{
  "encoder_arch": "vit",
  "model": "image captioner",
  "dataset": "small renderings of single solids in any pose",
  "train_examples": 395000,
  "image_size": 32,
  "crop_scale_min": 1,
  "horizontal_flip": false,
  "translate": 0.12,
  "tokenizer": "char",
  "vocab_size": 28,
  "encoder_norm": "layernorm",
  "encoder_norm_position": "pre",
  "encoder_activation": "relu",
  "encoder_head_dim": 64,
  "encoder_fused_qkv": false,
  "encoder_bias": "none",
  "encoder_qk_norm": false,
  "encoder_parallel_block": false,
  "encoder_moe": "expert_choice",
  "encoder_num_experts": 16,
  "encoder_moe_every": 1,
  "encoder_expert_mlp_ratio": 1,
  "encoder_experts_per_token": 2,
  "encoder_shared_expert": false,
  "encoder_patch_size": [2, 2],
  "encoder_layers": 10,
  "encoder_width": 192,
  "encoder_positions": "relative_bias",
  "encoder_register_tokens": 4,
  "fusion": "prefix",
  "label_smoothing": 0.05,
  "decoder_width": 128,
  "decoder_layers": 10,
  "decoder_norm": "rmsnorm",
  "decoder_norm_position": "pre",
  "decoder_activation": "gelu",
  "decoder_mlp_ratio": 6,
  "decoder_head_dim": 64,
  "decoder_fused_qkv": false,
  "decoder_bias": "all",
  "decoder_qk_norm": false,
  "decoder_parallel_block": false,
  "decoder_inner_norm": false,
  "decoder_kv_group_size": 2,
  "decoder_positions": "rope",
  "decoder_prefix_bidirectional": false,
  "decoder_connector": "linear",
  "decoder_tie_embeddings": false,
  "residual_init": "zero_last",
  "optimizer": "soap",
  "beta2": 0.99,
  "lr": 0.0022,
  "beta1": 0.9,
  "shampoo_beta": 0.99,
  "eps": 1e-08,
  "precondition_frequency": 10,
  "max_precond_dim": 1536,
  "one_sided": true,
  "adamw_lr_other_params": 0.0024,
  "l1_shrink": 0.01,
  "ema_decay": 0.99,
  "steps": 6300,
  "batch_size": 64,
  "epochs": 1.0,
  "lr_schedule": "cosine",
  "final_lr_fraction": 0.1,
  "warmup_steps": 120,
  "weight_decay": 0.3,
  "adamw_weight_decay_other_params": 0.05
}
Rows from expert 5 of block 3 of the image encoder, named by matrix and row number. Rows with one number belong to one neuron. Each number is 500 + 40 x the weight over the matrix's rms, rounded and kept within 0 to 999. All counts start at 0. Numbers have three digits each.
# up: expert up (encoder.blocks.3.mlp.up, 16x192x192), inputs 0-63
# down: expert down (encoder.blocks.3.mlp.down, 16x192x192, transposed), outputs 0-63
up.116:494493495498485500513500500500461514500500497500454481499500508525472476500503501500502521501488498501513493512500500516500566507501500520506500500520494498479500502489498513500483500500510484
down.116:500510491500513500500499500500503490500500448500500500500500513540499508500500500500490500500511501500500500500500493502524467558500507497500500500500500527486500500511517500500499483500500493
up.117:477465498477495537548482497494501520506495506501432476463509565530532499501461488501497507498490501505509447534486494547441542485499484541506504491576483590498499510500496494500497550476532491
down.117:485500521500499508500500505505489502502557500517500510500477500524467501477533500421511498504500497502505536501564488512491480540520500500511497516473502500498500500500538505503506446499481511
up.118:470499500492458520513500500500483500500477503500491491499502505517500501500528493500500500485502501550500488500500500507475503463499500519501512491502489509500500526500500536498493502498501495
down.118:513500500420518500500500500505500500500500500500500500477500500500500500494500482500500500500500500500500507500500493500500500520488500505500500500499500500500503500500500500500500500500500500
up.119:477488500498483500508503503497497502499500502497495499501500500505497495497503500501497501500494499513507494501498500518497503499505502519510501497505498500498502501496499498500505505495508501
down.119:500500499504497503501496501517499500503465498500498499505500496500501499501500499499500511503507500501502495500500505494497502502478504498501501500501501500499500499498498500498501499498499501
up.120:441487501452491519529510466499478556552476514507483497499501538517506495492492493481504512497496503564502479506518481505471571476533503533507508480495486504496575501490506545497466507496516484
down.120:503500499466476506487501516501502502497484513489518491503457515487502533495511509539500526508507458503505505511502544490489507523453501500502497508497493505511499504499514539462499495540462507
up.121:500504496479485531580500520496490503500486493503500483499498520510485500508491500499497508499480506507533471503503498507455500467499500541548518504527488512496501498494512511504498551493504490
down.121:491489500508498505506496507501500496474497499500488500501513504509499500463513500509500500498502500498500500502503523536500526505500488499496519505504502523560506558481500504500513517500522494
up.122:498498501492500499527484481499475499497500504511488464498499506514474500484500495500500500500500499527502500499511492503482521490497511514548502493527488513491510499501505504503500500496502483
down.122:500502500500524494500500500496490500498500502487454487506500522500500496500510500499507500502500506499490490500504500524498500496500515494500544500500500501493498502500496483500501500498496500
up.123:501499500488497501518500500493500513500500542527500498500504500512476501500500500500500502492500499525518499500517467518466525501499503529505500500529500502446509500500500500500505505497500500
down.123:498500476500500500500500500500500566500524500522500498515465500500498500500500500541521500500522500500500500500500500500528532550500500500511515500500507519485500500500467500500475500494500500
up.124:506500499503495502549490500502510496505499544556493485502505501533470505494503497505506504489483495509500479496504484497500501506500506541502494497509493499493501500499501495501507501496506491
down.124:500503476499490507495507502508466494499499507506503491506480497491498497497497501512498498490524500529515499498501505528502502499489488501491494480499486500514503500503490506493493501494502503
up.125:496496509503496511504498500500498506505487492505492488488501510544476501503499465494503491488496500520534500503506489523482511496495505510504501503504494501478500498500491495503497519498497491
down.125:495504508496484504479493500504515506486499495496515494509498512495515488493501495499506500486497504508488498501497493496491504498510507485503481506485501487504508502499500500512500496505515501
up.126:495500500500497500506483499500500505498500500505477485489500504513500491498504477506500503500499500500504484503502470517488502495500500520505500492502498501480546500494500506498500501494501499
down.126:500502500500500472500500500500500496499520500503498496500513500500503556500503494493500502500500495499501500500500513500500492500493500498500500500500497500500491504509500500495500500500501500
up.127:664483465530450463554424479498478497593443449616500501479561500591428553485569499466430461494490535438531474548495539517497508561428514602509532635506536532447526437620454501492424522500497494
down.127:451546611493579594347507555505413460317557502451468539496521501341496531552403438573547512461485491563391543611464538526561535466517488529334485565431501480370440467511606555510510495462467626
up.128:487473503488493503527500497488500507500501506500482480498504503520500500499498500498501500497498496500500484504514496509499506474500501507503461497511500529478521500500501500498500500499494500
down.128:500500528476500503486500539476498500470500476499500477500500500542497500500495480500500473512500474528501500488500500499500509505500502500500552500500497500500497500511502501500500503500483500
up.129:451528459544465530511488509542551506493522498507483436506592516515524445534535508537499565545484448493493440541485489530445481506564459524511540516507501498534515542500529477505538481502537496
down.129:514493514433474483501467562414417514427509508413515459505461541449431463396513443519504529543524646479425460514539469477466521483486515499499547501468504505553602532523506491559484501443538487
up.130:505496516484467498510493473475484525467443540477497497495517506570485504488499508501473524494502503570508504509496465527477533498503510562488515507503501528453517532503486530507482503492499484
down.130:504501492497500485500489484496492508564500491499486509500477500517476500494501483522463529533465500499521494556486446537561500522496514500511502478499500494502499479479486511508506481506500453